config.toml
model = "contrastive image-text model"
dataset = "dead-leaves pictures: piles of overlapping shapes"
train_examples = 145000
image_size = 64
crop_scale_min = 0.8
horizontal_flip = true
color_jitter = 0.1
cutout = 0.4
tokenizer = "word"
vocab_size = 39
loss = "sigmoid"
embed_dim = 256
encoder_arch = "mlp_mixer"
encoder_norm = "layernorm"
encoder_norm_position = "pre"
encoder_activation = "gelu"
encoder_mlp_ratio = 4
encoder_parallel_block = false
encoder_inner_norm = false
encoder_drop_path = 0.05
encoder_patch_size = [8, 8]
encoder_conv_stem = true
encoder_layers = 6
encoder_width = 384
text_encoder_causal = true
text_encoder_width = 256
text_encoder_layers = 7
text_encoder_norm = "rmsnorm"
text_encoder_norm_position = "pre"
text_encoder_activation = "gelu"
text_encoder_mlp_ratio = 4
text_encoder_head_dim = 16
text_encoder_fused_qkv = true
text_encoder_bias = "all"
text_encoder_qk_norm = false
text_encoder_parallel_block = false
text_encoder_inner_norm = false
text_encoder_drop_path = 0.15
text_encoder_positions = "rope"
init = "trunc_normal_002"
residual_init = "none"
optimizer = "nadamw"
learning_rate = 0.00075
beta1 = 0.9
beta2 = 0.99
eps = 1e-08
max_grad_norm = 3.0
max_steps = 10000
batch_size = 256
epochs = 17.7
lr_schedule = "wsd"
decay_fraction = 0.4
final_lr_fraction = 0.1
warmup_steps = 200
weight_decay = 0.1
Rows from block 2 of the text encoder of a small contrastive image-text model, named by matrix and row number. Rows with one number belong to one neuron. Each number is 128 + 24 x the weight over its row's rms, rounded and kept within 0 to 255. All counts start at 0. Numbers have three digits each.
After each neuron's rows are labels from the 100 texts, of 14848, where the neuron reaches its highest value: "tokens" is the input token at the peak. Only what is clearly more common there than usual is listed. The data: dead-leaves pictures: piles of overlapping shapes.
# fc1: MLP up (text_encoder.blocks.2.mlp.fc1.weight, 1024x256), inputs 0-255
# fc2: MLP down (text_encoder.blocks.2.mlp.fc2.weight, 256x1024, transposed), outputs 0-255

fc1.251:141144115105104144142133114094144181111134094159143123120106139114101161106158146105113151146150128144157125125131158139128127087123089129166114159119120135125124126078114107127126166148117183137149134140092123119139098162129109108131178110117155117166189143111120178140149141136091115150118122145132159140119147133122114099119114089163127107086143143140140113156120149134105153137103114135127180172106192118131137178166144110150092109122159127143149131139111085129113114093111120178150073146087116147131146100165094195106082141164107121108116074098103111079141121112152101131108146128161155155144124087147114128154117142122159154148136155150132162145110154164105128167139142121125132178128160130126118105121131163144072109140127104107145132169126127114117115114141154
fc2.251:128114154144154114165134129146165146159174133139125125128117113150148111121184108151090145126131102128150129094125104131160150125148148130178112114129183104130082111141176166133135095121094109147145131101108136086121147154145109148094123143126141142159109097094150041141101121178108124114141107154126106141155119132146160101114131119133087119136147148125106107112111083133138168145129123137124140148166129181118117106147110149148148111141136088086129110147169122111120106101113110118118147108094104109113127130156160099122147152121145131144113136126083166150103159125138117138122104154095097102168086175116131092162173124145114114110114117103189147103144168107110127128101121125120121136121167174158115128131118144145148141068070095138112129135183126145123145134088141
tokens: "in"

fc1.761:107115127166122117090131117067140119146095137124123137113145120103113123140113114119146128125112152119125159130137190103119140130101135132114122120152169142133110116132080101126140120090139117142137101115116154106130155180139147129109103113129133111093125149103107126100132138131065107169084094114099176127147162077097098178145157132099116139151122130138123134111160108132137168195117133106152147127123115155159126180144144132147141140076123149116104127114121103154131109125124130146118186116126105111159126128108114088114126138091162120137191149129084136141094169143111133115119103142126190135174145075152084152116128124061146122116095139143118135110121097172151101137130178118092118095137105135140124132140121111146148138154138097102132137171165149134131084127169158
fc2.761:123143124101089132137130169162114132130175109185139165150137126150155144157105136114097121130104117142111101115103112121071148152131087133094098124159145103121153106149154115127089180146117118125130132135137130126119128131155115119130142152094149109151100129144081150121126128130170142127187144158173111104101113170141162107150096150163128155137118145133132120155172113138048125133114099159093120099106131145113135121128112133101106073164130142109144174125148101107103096092101123134150078121145164130105120094135118174135126127143127098115101092087133128082160125110115135155169112095099125087117114185113157131135137145159144145153149157129127115116124137093081127136098074157138139123109145116144149176102138117138108098092134159110108144103124104123108141120085122
tokens: "<end>"

fc1.191:129129114145121120070141083104160111146086131128113141097138131127127108141130117156138118131117142105099155108122170108081146113144150146135133118107168134112108131113115142096133120115117101148158112142109174139097124171175159129076131110111097098119150155118111137107094132100098086168088101156130150129119149114128089127135112131115149118159150100116125121119169136135137165168106129108143143136134122121142157121119125107119167124097150159127098146072086122106139133139125116168103154131145102128132150125120121128120130107099155085137173123109068116150070130155096141109144103125123093106169119080136112164115118154042153129095083148125117107132075106169137108148113141106105124137127126133130126156147094129128109136171106120137128144150160152196137133151191160
fc2.191:121137103121112144105143096163094139123122108126150136114113116133136123166135169151108138155112131089141134159087105134083121120123091152127117130120105087127150173078185146101121121142094141093125132182119143108110122121197128138080114130088097126138115108150132137133110115152184123082118144144146110128125160141160152109123085091134169133137128129137112117179167142126137132125067107143107136126152067124168159122132076132116102088129118134156148165091116133102103127130114162145184129142129130105153105128118125136113110097118126117119119124151081134158135139162134127133189146144138092096094140157101166091085122141134129118111092074098116147115086172117126117177121143132138162118105132118123119139091129141126144142082109126147110152114120156133107113081121132
tokens: "<end>"

fc1.89:123126099141140126128149110092131117099129152155150153135107164109087099113131140137187144137140121116148141122120125142157065156082112149121129109086119140068164134116144124138123127123148120175108110114147160127166155116121179112180175094080107106131117091112125146159130133117126140111103150124183157128117146138160160076133125141136113160133133157110108142133132113139153115082117090100136141128158139140129144092116124115124133165103121117088130150100136127120151107077129136104125142162083131154088133111117117182123127150156179165118134148171121090133129113128114148137130110127111133138118123142178119135146149168145128121093047116159086123112136108128119117144083082093091109097126114123106130116150104115175154136142130167146187123118140124136114118147093161
fc2.89:164094115107150151129126134107130107125101133141145068129128126134101130126141131132115132108104120122097141146134122150144139139134109130122133160152107171116118111185130130114178125120114125086101153122140100092121132146136101140113149125164136154125091152098110098128081125127143150130102141155112071100095093093169128137148166110144137113119152150135155070141184161142134101127133124132134175118152091128132112160100141150109144134166134157145100125115170079148113131109091137115149161159094158124140123128097129046130141120124120131155164097133142183158104113137092121122116144115128158114127141151170130093092134133105131128160128106120128145152109150133134143114151185178125155174158122109141108172094164071080089131097155135129140113124135157108145119146076122
tokens: "in"

fc1.604:123165144133106147107139120073193113130109142144090137125147113082128121142139152146160106156100130141112065110166126147169129104114154102117130106133183096146128159101121134134152127133144133135169085113124110105098180129094161128117129153136140157131124119106126128136156149137149127160152120116126155145089192126107088165118113109163123152153117103129108107114144121157093094102141132051144106133133179135135114105134137100147136154152146125098115150146114076143111146109112132136141129164125149150132127138160139152139162136161103176086124121140138126145111142159134107123133119165127172166165114131072108160098122159128171103099126137122138147180145128085158095171125129153133085131152151086144119124136144132152137098127108139149135124116089139159129128100106174
fc2.604:125114144146122105159140122155171127126131093158116089108079139175156139131136151131138115137124138143118119174116141141088128096133122115214132106107116133142131136162136175109104126154119144092135167112099089114137094122142136136160123143084130147126104115112161113100151129128174142097150122123094132145139165110095164082167164127140143123153117137138120127159129180136110134147130111190151085120117129112160129164105124163149148096099128123129079142137149110125127115099143106085120099155114100096136133147110144096087153138148137119151102160119105079123070164154147127148116138097123127174167113126134095118139098135114081112124150099141104099134145137136178108090122119114112144141109115123146185119084149184161125122124158148126157105148101138107135095153114122
tokens: "in"

fc1.745:159114100153136112098143090110169097111069151124101148102126103142104094123139119155130119129102135107111146095129183099130172120170159119153132110112164132128103127133131144104118121122127094151132101125128145153129150167145159149101128124136097097111138175147112127086095123112129102147084114166099130131140146142104097108106120120089145125150166120120153143131159120141133136156116132102138162140126147136134138115134122113130161143107139175134075112122070126115131099138129109174105159104138085118139151150102102115112125119127140115170164126100080098129106128149109108096128085146137103120169132081109100173123099159053103125088099152126119147118095118140141133113111129095088140154139123138101117154161085139115092139178105125154147119139165144175163133143189144
fc2.745:156169165105138156121175140153133100111114092122153121152138135139136136162113134113139122125129135152115084141104082133092085156182093163105142135144123090143126146118141132121129122147059130093133144154137163148143101117175140147137114147082156139158133147139125155142136137134170172145127189151160110138094109165160147098127084120166144171104144112130131134137139165133124107141114112120098128127094134151133136103129092142114132080118127102142135158123095133115105085118148153139152115128173146156135122146143109159105132120103126089183120109138160130120156116131120121107168072115135088132115116216121161110145138127157119156146116130146143131113143158080103098152133126179132135166114145112133114137137160174118133132103103155122114153109119094140087136122080107
tokens: "<end>"

fc1.643:140126154095130098124120143149136148110104157129168118091143130127090167154119107114136099128163129119165153115142156151136149120121164113111120119132067095137126141117109150122119118124074095097136117124139126157156174132108155130129072126144116116140129126143135135122105107099172118162097108147148122156164114132153151088114159162129085120152124144111063094146130150120101152144176071115102146127128117110153146151115144118109139080159151106164114113151095103133093157165135120087131158077139126142131140092101158120132099086107146133104175142157132135117139168115127172095102122109098169094141132103143100110114103113110117087180166119141169104104139187137103132105135136127141105102135132111118172141107112130110151184125113145129108150122062113128138133129140123
fc2.643:077104103119151146142100138128131153104127123103112115143119132111150131125089090141120127153097082162151084133129131119078134156127121120165122142124173133099085149146125149165090126076148112127121122108056091061151129126116083147127120115145129125095136123078154159129111108126120113132139126062116093179138147122140142081150127134123147121152126138121117104124108132108134115135134077179127082123156139089103123148117087126107132155111096134144111180069116124140082116139153154144116145169162124141144090124079130088178131157131141120112115132113148126118149137124118123111149116127126089135125127089121140150101108190157129099135120143107183114129174139098118134124165119124121117114127167129105100114127123120128148105114119114159153113124114080160153090116122106
tokens: "shapes"; "vivid"

fc1.640:163140133129095134081103155129093164154136141138145084129137127132134135124110119110130127091156172141112106115058142103156091122119145083188135139126123158141100140090104144151123150153109110114142098129103127107110123116126120171129191118134091099137144117141111143117164165109101128111141113131139104123137128090116144165117162117060125116130138107139138158142118165125156136113170159112137165115138158124113142106122136129168100068108119141154135135119095120117117146103102099136122148114157151123139119145125115150131114168189123134145110111152100171145147158140129106120149116109159155137068139107149124120160126152135153084188132124153093111111158144109140147110078136093142122154144074154136133190126082156138135163142131137153136132166146137096096164103148140
fc2.640:075168161105164105154112121136091144148124117114135119137106105098107154144154135161128151106133097126142112104107123146114161123133127120100158070154136123113072126109090119128104129118148138146107164127141152160134167126141121157085083138126106141147088110106110167170113117111148146121115085124103146168097140136108140139148159104118106166113130134089102126121102104143166187129139164193148133173122131104133114121128125109088099090165125152102112118146143142100142160100140107107114144137179101161154158148134123152162130122114156124101105140138095108128120102126135099130097146180096144150134119113163148159122180132179100100112137149112179138140130165108121118132154155138079117116084132112132118144104109101099133152115064124107118157091125112106102125117129112
tokens: "colours"

fc1.382:148103118148118103124163096100148136126126110134173133146126114140130158186090155173140103173071155156098110183157133123111080088070139183124145160138130116108115157137148090144097130120143171116125175149117161160082160113126134124109113092118100124161075117090120108123157147136123169161110125147110146107164140100103091148109162140101109106137101111074114125109132096133143134121162137117182120108128135073090095131118121121132162140146113139150151107148114156104127108169128159139131126109114106142147091120104099183122110146166136137139136114131122141117134131158128124156115099095161078123087118153124094123127146104136140091123108142126165121121106154098130150110120090132137141093113095126126156124138152114086091139130113131120115117141089151154148129139120114
fc2.382:124123141137145068106113119109125138154140105131124157086116088082112117114161186104121129104126149124150069131097113113121132156162135101121124121108122151116155155086156102117113108136138132138139137109148068145135123134117158131134086127171105117134109112110130120157100125069180083140146139081146120189103110099119123092111118077117090110102127066183119127126134132165152123122135121169156140135110175149196119142121150112099099158116134142122115146114106098137117112195131130115106115143126104124135156089095136115110149155137140131100127113153098127165147111126104132103108098152142169128123127160148113150159142140131134159139155088150120113107171142140119159150143140127123175126103121063115143163152136133146148162089147140105117110124120111142123146148106145
tokens: "<end>"

fc1.37:136124123151131126157130115158148125136140133090144121107085120128089147138118087147116147136119128134146116148139142165132096153103125144145124075155109165131145166137158127095158129111130130133165145156122155139156070092136075096126202098102111125148109082143051101131079159130128131141099141136106149138157098082133128142131119125118109130152135180119143138122106103136114137093099143122141139082149114126137130133088152143146132149095096144113125141167117126119135134098084135115144156143109175158138094186099142126165121135129145133142124146091101138088159091141156114105125112106119104125155116112128108153147091132113078109119137138115152124166141131104104116115122159145118111082141106089161122107137167125118042146151116132174118134168108160155114160122125118
fc2.37:097114100092157124130114108118080140170086133176133117129089120130117121116137121142116136124168114143132081135114091128111109095150145117159128137158112140146124186116138100083117147068089128148094140144121143118120109111101139134113170111137113085115144122089140126111101144141107132131156108093137098098132126147108122165076128100156120148126136125136148089110089111128136149099145157134162124131108107155131102114163128125161094154146165118084140124113144142117097137154159137120118154097169149137098159124139125151172105129113151120149160169128083128148152128079127107150153145136114149073159162130124103159117123096142154096156122127107166150118140171107141146143161107183092100109116106130111155155099145139137119132090113116091128163131178137067112083093108140
tokens: "colours"; "shapes"

fc1.633:120098097162120140133149099135104147156130121165137117103129095145131091150087153120112138136122129133089141173131121113120120111123155184126110081116116134138128120100143123115145140131078150111145092154123139120056127133204123173090143101153131114107095083133100167104152139120136120118121152118154140120149154119132154117153104142153147155131102107120093141149158132122150163129127089092155106134122180111110175147115157151111134144146136130130102156079120096139179157126146123115101132194089122158133119123162137141130134080106133079086101149126111139156112153109113110084119140149118137110127123146138105114093158151140143145120114150119142143168103109131096140134144121125151110067147105169154160138128125153100148117097122096123082115158099140186122158161115138
fc2.633:164109132130102136173133155136157148131121131091106121117117122111157127134153161115158117143118116126176118123111147091119173136122097120113149137110164115092121128155163132106111070139130142156125139102120088155156127115072104128103116138108134123121157141132137115128139138152129160151133108125119124124119096134132127127138171126147106144166147132111166105090147089112109112123148135128095141130136153107191086126146117132143067135139137107151157158151125146155110115149146103109109126060132107115134113118127104081141083151145110150132200078117070140120167178157112153152168115104117161116102124125108137120147157133105129140127105111109133149095113119097136117093137156131117141140090099113122129146094136091125062122135072149183141198160131136097163107109133143
tokens: "gear"

fc1.491:120122130112128134096190129163102156144141105159137125107147120136151091157129104109129109131098143101125147110086167098109167144100148120115143128135159140127115128136133123113096104098143118151120111130124147126141099166152140110082087156114107092111127159090132116115116140113145115174126094113137135097135113080109121171147135146138157142186142131111106093129174119140121134156109117126118169107128108131161135181173084104093150119090132143109103139133103085133109094079128121141136154104130147084134116126110101147117116135086159134103177133127075150117131156142138164139148110113127181091140096070146094150121171101097159123113124138122112129150100117130115062116120162125076132128126120136153125127143119119157141120169136149127113150103174153157114096122184167
fc2.491:128125088115077104143116138131148083139129155102118142156152146126107133152119115118118143133082107142136127122138110103076157162144153055114098131134154139134154149156127137128114132143128137119109126115183126074134149096136134088139096111143172142129100109120122117136122117122130109129159118164130065125120092164108133113134130127154135129092115169122149153152130107144092087140094150126074102166116186145104121136135128101127172094187106110120075137134166140117072161086115143152107066109120102138104122119111124148130098155131176151106114120118080127116109100110129138169168134132074155149099130145107122153174131139093114113129113151129134098136126127141100145105131081115111137100103143098135128179121122106146117137125115144134193123135133127139123139094102110
tokens: "<end>"

fc1.268:090119146123148143132113079097128106111120105117127138120104149120187142103128130107148187124149150125126122183140148150105145168141138143113113127163159089105113126180124139117130140125102129119144161138106077060107169132101124135166129104118117152121141121135153140143148158145128129171154192084097112107127155151127127088127118192112146100167149109096090103133130154123165070137151154114133161125151102099096136118106136142122082089106142137120143127145109148092164119129147111131108151140124120103119130152082131152148133118105110154103127156137062116125141102133120122144119123106132137120134139200116139105088109099110125111133144134148153156102130133088178191102133147112118106121123158136113112147145078107111133160110139148151102145126114118095106136131134174
fc2.268:103127154126138165158157123148123140128118143107104143116138131162164146107113157107106157159148150147121113111101101100125124104150105129098127099158130115134093188131198154126142134165147148144131098087110133093120111114132172139094172144120158126162176169098119121108137150133104143126134086152154104124175151139141137129129101102143142123142128144128157095121147162154148136129092121128120148129170141133145086097088095128145139123114159122126128138175168079126125099090138135111085144160094136140099164094129139126105101122118171130095106114077111115172126075111115098148157119118103114163133116120136119132089106139127141114145159083109135159153143113138098154105122138075169162148136101118136137113127104106154157104129131069142137144135152125115197153134095152
tokens: "in"

fc1.287:181124122139142157125145079123142112144097150114134128085169135095095102136123127146093097129098132145110137156099130112113141106150125151135148112108135156096130131078129148083162079111096141158136090167099150145104122126149135145068097100159115093151148150108151125106137157131154096150110111121125132112085136136145140115115150151116192138149148074161106146116134133119151133141091081109112147147105111141144160131099113108117120134105160134157134122111064124116159106111145094142129153157166103134131117144163113115127125105090145083130139133116088127174127168158101144092157099132113107123130108124139125144133130172113139152105106151115116165125102128170114113120124152112136097123089110133148147153160093146109090106145102127127096155158128146173158118195177150
fc2.287:098113112123141134134097155154132118167161138149113098103140107138126116116122130094129120121080134129151144160117166073101142131101108151122117131095147117078160060147136132098121092093110143116115122144133065147158117140146128121101170161095103161156085099125134153132131133128122161146148132088126162108137100140118169172146156131138115168164102128103100126138160111118078078140197146122134135110156081138163120116185110122107100131122142148112181151125120121138102126120121114139170135128138103120141096113167118094158141148146149133110163140109085129134162145113144122162176135094110117125169152130116136139134098142086104158152115162110128110134121137092105152119145136092124145110108119125127159142108124106139163099129134180122113190115127105090129096121158137
tokens: "gear"

fc1.177:124098108156119142113147083101160111161083166133139142113137124116110084161102142125109106122103125129101178156114134104130167087140122164147144099125135165107096118117165130098156108111075117158135105139119160160103108140179143154088148126162117126120130153124128163088125156117154110161099126140119135126115132136125128115133138165118168141132132078126123152103150154118139122169115122114143152149120145168122146159139119112116152141106143160150103134109088114117142114124144083154130147143169095159109152152148124120114117112085133100153142146073102118165128159131088131108141083128117126127152116102092092138127131194114142139123103159120116149131105125139138119125132140117113115125109075148115182181141100136093120120177075142134129122167133120176168127195163168
fc2.177:116081093138150124166124145199142131148124154155110147100125102123119116100120168111123129120115118129114152138098122116126151122094072161170121099104134116107141113125190140086144126146139140085096117143124069160127083132112123184107149145112125154162111102138114163108133115126150125108170160119152105105105107146089149143123131141140145174164102133151160142149154117112102124111164120131124126129141112137112157148146144116109136167167125145187174141134121114143162142151148097115161121148146108161126111157162136132161111166143109125135107124070104117144158115142138149105145088120118124109121127132094125104107135167115109123107162160089138176119091128097141162141150108102167136129106090157108157164111129171080135087117121163131153126155127100121134164172143146
tokens: "gear"

fc1.276:137098120150155130099109128133113132139075159130154155108129147107130080137105167186121147122134125133118167141124156079127161099112106140145142122110124148130122130094110129099161115071108123153171120128104156138124142162127118129116121095135113126123125140128163144098118119164104085168108098118094166106137144100119115147118143125077111118140143100120080129130138136106147182130123098132138146137133069158134126131135118143124146147080167154119142134093091149129137112120156113146163173156118123151133132117164083092133171123108132107143194158100120130122112152157094131100141127108123067138176114102105099132092120127122113152114092128147074163120113149156144149163103163131119115124121055125151143127146073114135147101137161089130118137139124184112161114141128124
fc2.276:111136121122095118134113126097095128153143117126108124131077138126122160116153090124125135131149137102134142164117114132170110124099120114102099131129122101115151148115136116164152127148119130122136123106132137113126115105170080120158183127111132121120136143174130100109122019110126134132102130117133133135147112151136132121088112074147134113131108133133115168179118127142136113123125124169105112139140163147143162151112122122137083136097124118125122144115169110111121138112113136125140106152127130140182111140123119158133107115102087162111147106158230126074149130123132126139126160131140142130121134160108138122095148070196149121148145053108116125164131155109103128123123120119132141098131123130126159080084139101123119136129119181100122120095104158164124110083058143
tokens: "shapes"

fc1.273:139121149146136145091126162128141148062045138113128151109116105130106115147149151107137126133138146104142137070116133111133124123081152114173150079141106122119137144141110132131105140121131108132149129133134155085160101116104103136130153171150167075150084125138117124129140129120091145140162109142089143152146154074141133104131129145108077098113095066153114104116134164122153105144095154149110075108142115140153125133087106114125089114117150115101120138133170114111127110134058094092149119091116099165138117151094122171167102110146126116152142137143112159148144145121113096110143143129175126090137111137089149156127091174114132097135109152143167126118128128174119122109119119148149139128121074127137140090103129140139143106118109109175123108109148145125115152135106172
fc2.273:082107132122088133149114115090145157119143118107073116115104128120160125138143076151134095112101133123130103135146093109133144107164095112138099138128144125157123142105148140102079138128114149142172167139127125149120117157088133117140134116162106135172150080086155097142100118127155166131121145119140133129142095106106131131129129128144102160151152127121099126111129108133104123085129136152167147113137145110091104125128119132109141121165132118141127123126144154146129128141105180141100089141144089109115125117109129145083167118089184166152113147171091113136136104154138100096112129126117138124125111144142081186099116100158122158111124158115126153105128095077157130106156162056098142128114118131167112136174122121074124119087097169073133093127132159096116119138063111
tokens: "crescent"

fc1.735:155157118125142164086106091134145108121120092135128138066155136103110127127146135152110089161111124130091139130098133117125122091107088140120148160099162147076118098097112181076131105123114129177137111173111124158126104111132130111072112137135099116115137154095151138112149160115162109104126117098117149118098130127124148158099152141122171129185178158165105095101125125135140135130103094118079154125132121117148144114102115114112114132115178116152145137116114137137158141135120079112154165140146112118112136146137105125107125087141156056138151142095103119170101141141145156086158124142117098124108136106130133141125097166089131160116103177123141174115102125143121116131098112105132102154119120152128149160167123140115112116152119119108103184150137136131125127199169145
fc2.735:133099115132150094140081162147135129137185149118123119147125118156119128104133119126115137135151094119164133108110129156155183113117128108139129113131100115107177129141171147130103138132160131164133178128147040150148134139102151079143162157108101158153125131134130157161130130106080152096150138113123105143137115118136156115112132139098077107111105123105133128132120132134130074075131190113148124154201102115129096056112117116125143118139154134130179119125124130111071180147151100127137138130148108137124136133133163095148137128198081171129101128122148138126163110106155117140102170104135101149145119102110145127127111102163094136129151127119157139138135168095131150087104118123156122150157136135092154117127143126120133131118133146146114134102113080087126113123124129
tokens: "shapes"

fc1.265:095142138161130169110129129086135142152133119131154122099127139089146132137096144100115106141112098134135168127117159051118104089129140136086141158129140172101138089138132125106127098112115132155131127122092112160123136167138147097109114161152129153130138129109126160102164147127069116132101109102098165130117106098111112145149140177124118109138120087128121143095145152185146109181128133105134154150097137158155120145148159167140132122093083089125116152128135108126137127115145092126144144145139110104114153114131137140075165126121153122147159138072097191127125151113083149137144165086105142114164115112153092191153122170102132125098101152158130116145136133102141099132154126119101098140122111145131136166166135102106177130145114088093115147148147141119145091164148128
fc2.265:097136160134110156146114164163097087125163118169102160101093069102139127107124170114104116134111102117136128145106141093121120118133068125117094124117126120138146112116083123120117137153159155113099134098141107138099159134111090148079137174101113127133087122137141175118157096145126140100130125087156099111126128163103138129136115170149138134160131115157132102130132103184106133123154072136109165147138168139131136091177118136095088141139111107137129138182123099146107123111087125097161116154125132139118156137137122126139153137166101121150134107097081159110196110109125134119179133129108131108131148152145131145102133151109107105099136123134143124153122127071145113088142083123136099124131137184127087147146130157096102095127150133111108185124136155105123090149127106
tokens: "shapes"

fc1.474:132108152132125060132130093116118159093100169120123174094116142174132128173099104136166124134147122116139149104187154113124125103117129135111138110157104113129174071106162109159135114145133134117124142125098121097090114110095119101121126078086142098113137132125059099155148134090167133078179164117060146134173114155145103095118129142125115189107118121103107103132124158135135092112121129121124160144089074094121136138081112113113085123098144147125144114111107138116133131141130152095150126150122143121092112151108137142134128168164101130142143122107145138146098136128117108167151098150130135136113122114121170121130141130094146169132105130146171112131120078084133113135115120131111093169101124124134146076166129130117152127156118108135178136141112117134137119129111106
fc2.474:156169096170148146156107108105116137168164121088128116115099122149109089146131137121117116124149172107153144128153098118161156115146142154075118129130190100162104146138141131101118130092090155137154123137132119146111129150101135142065111123111131112124158135099116152085134096135132157164150092150167102084084074159129179140153144153119099122126121158125150081128130119131156127133160143128193141099169115141090096130092136143172099152144136099111106122101142111105104109139126115141136087077128128080067141117149103095139131108145143131125113137166108130115128107126087152116128131134078122137107149140138134143111102067129123131125135105101137148101134148147141160134169146126126153098125121109140143165077088144157119119163135136128148156095121111122125120113096118
tokens: "in"; "pastel"

fc1.526:081121130144086136118104162088136148076110144077155152120163149154112097116173104107132097127138116086091142099132116125121147146130128143094102087182069105118132106132150131108107133136142123157133121113145137111139111138070117120113134149132123130112164114097137113139118176145150108108125094117131128149157127138136083121159105158157105115107136183075117135122117167122110129157140200095137131149140150135110153130136061140163184108142114124111118131141141151122162145155131143100097163153146160145134156126103100168153110110135151138148128162107112124166170098133149149117153143140158105123104136116096138129120123159124132095119131159140109135126131155120072095133104125113120103100154072119101117099143137130154089110111161074166109141129096146101128124144148152
fc2.526:092133106156170075184115142134118128144131126092137117141114125136122150121130094129132088115149085129139150160157132160130139149141106128108130125141136181122122159146178117150123118137115097151109088140110072106155099123145123143120117151116088160121123125111116097073073169120132130097185124133098144120126170155161169111177068120115145141131134132131132145138163140093150107131162095138126093140147146163101083143165150119122124124169137097142092134098128115088123104106137105139121184108089137092130113086146138092155165119164136129110119119145119111144129130100064133128136140125105142104135169105151161110149127122103109162129127137130155114082121099103134146123152113180114127176098178114151149097121133136115108128182126111125087144142146140118108145120119123
tokens: "crescent"; "dark"

fc1.722:127109063092092157109130133148163143133095145134115110106132099094093134140141158128109150122151117141129110136151117132120108148155162129122113125111108175085112120104114136160142114103126106190099117081156164133170113129095185082091139115137065116141103138088119122140102094114138120123117147099124171107162117148116148139134086151120113165124121145130096102197109101090110065131099151139130143108133105109112138147145163133107123133131140104094150105134124122172138163150111102126118164141124138094130136132138127072087133134114120094138158125138160068110120132152134111172110128136118135149139150167077136105127082117113114138100108138145124102153121125109163102137084097113133108108122150109131163123138171105139119169135142097119130129116115112168121130076117093
fc2.722:113123113153124131162150167102137146094143163154098115098097143070150119128150088078131148149117120116116085123113109164102117113129105097145119147135153148129107097097119118131091084119100141107124165096159107121109107148120129140119136121182147137104123119055168132136119133132134134152113112123155147133102097130125085090110099109128126109119119114151124172173153131147152175121150160103134121105119164108146084105147113101099131072147074109115060157135119093136122125153123127138109127107152102140129084150141170115136160131187146101131110131129116107171147153160110147167129127128126158110125138079164170124112110137140083154148135089112117154144140116131130130150127150122141180129163115156126155149136106131122150139143081115087126094141104140118134104087090123
tokens: "crescent"

fc1.512:121166141112118132108099104081149124125148089139099102065164156128103163145113100119128123145117134153113112121108134122070089135094108124116154145090146135082120124107140171112127080109117139147151121151112133123097109114118116115071075091152122140127118108104120117124134173101129109103092122128134151072078118120126139120097157145098195145162156125139107135089128084125140104156115101158097119124086122123157161125088111098151112136131150132152147151110161139117137141131109108130130118121145127146117114132163106109095123088130152081111131121133074125190091137127121132097159145125088096104136128110113108127130128173122130153116083178154130138135102098145127128136111095104145092113086114141145150168137140139138094126135110148106109169162149129131137132169151181
fc2.512:161098088137149126112094122129172145131139150127129096117160147148125116131109117160125116159108101158127119114107154087111159098120138125134163125111128141066154104127164173095135081090109136191165155156119066165133106126120147049089138143149097139118138136110151153153122159152133141144128118106079138158119100108135163115124176139125088118144158148142097129108152126134136076122098162114129103132144138108151113077096135128110148106096183124155172125090127158128105139125175090151134131146176122142128128122144124134113137114190123133132173172090099144145111139131106142137124134114103112152152099096104119145144086134109112172130078148141123155124128153138119130114090140123141097152120135100108166158145120110131146120126116112130108150160139141109158127153133119
tokens: "shapes"

fc1.198:132135170122118112141140154146168128143082129147095166152115138131103117143150104096129133168116155150099117065158120135132125111103108151117109110148100137106116139099155106129082100126159140160148155112071133104084135123148123153128134095181112112078159168137112155134069112126152127130134155126136145151128101129113114060147170148142159128127129166129102153098120138142137116141119112130165148130109155091113156136205147103156180120130134128142079149146146126135159133140139125131110102135112127114111165153145128158125117132169126146097112153163103094135146145081142152139164148108144065097115134107138094135105141140146072114082138128157123131122162125131111083165138140149098132123126116148113127098110137111116146113119123088095132129149099148093099082103098117
fc2.198:124084166102114138120098179103105110162127112084202112125124128076120126112129139149108122142138118127126149154135100097138105104127127145114117140134106142118135154184101142134157148100114128141162154104106136149165160146123119112102179100119138086091137148068101129096091118123123180147184153133119088090157078122115133148118119141134126131152143147098123098128127136114167110162075098092101080103157134149121136105079159164117095133116131149139126143146121126158119127155094097127149136087118130109171134157144092123187099143116136090105140146138106146144110158164143174098116119105130128115112103142126118100120093137099146132109103091121136137093131121109124139097141115123123108118140113102134113162093122140156098143118100140148131100079166084128134142108096121
tokens: "colours"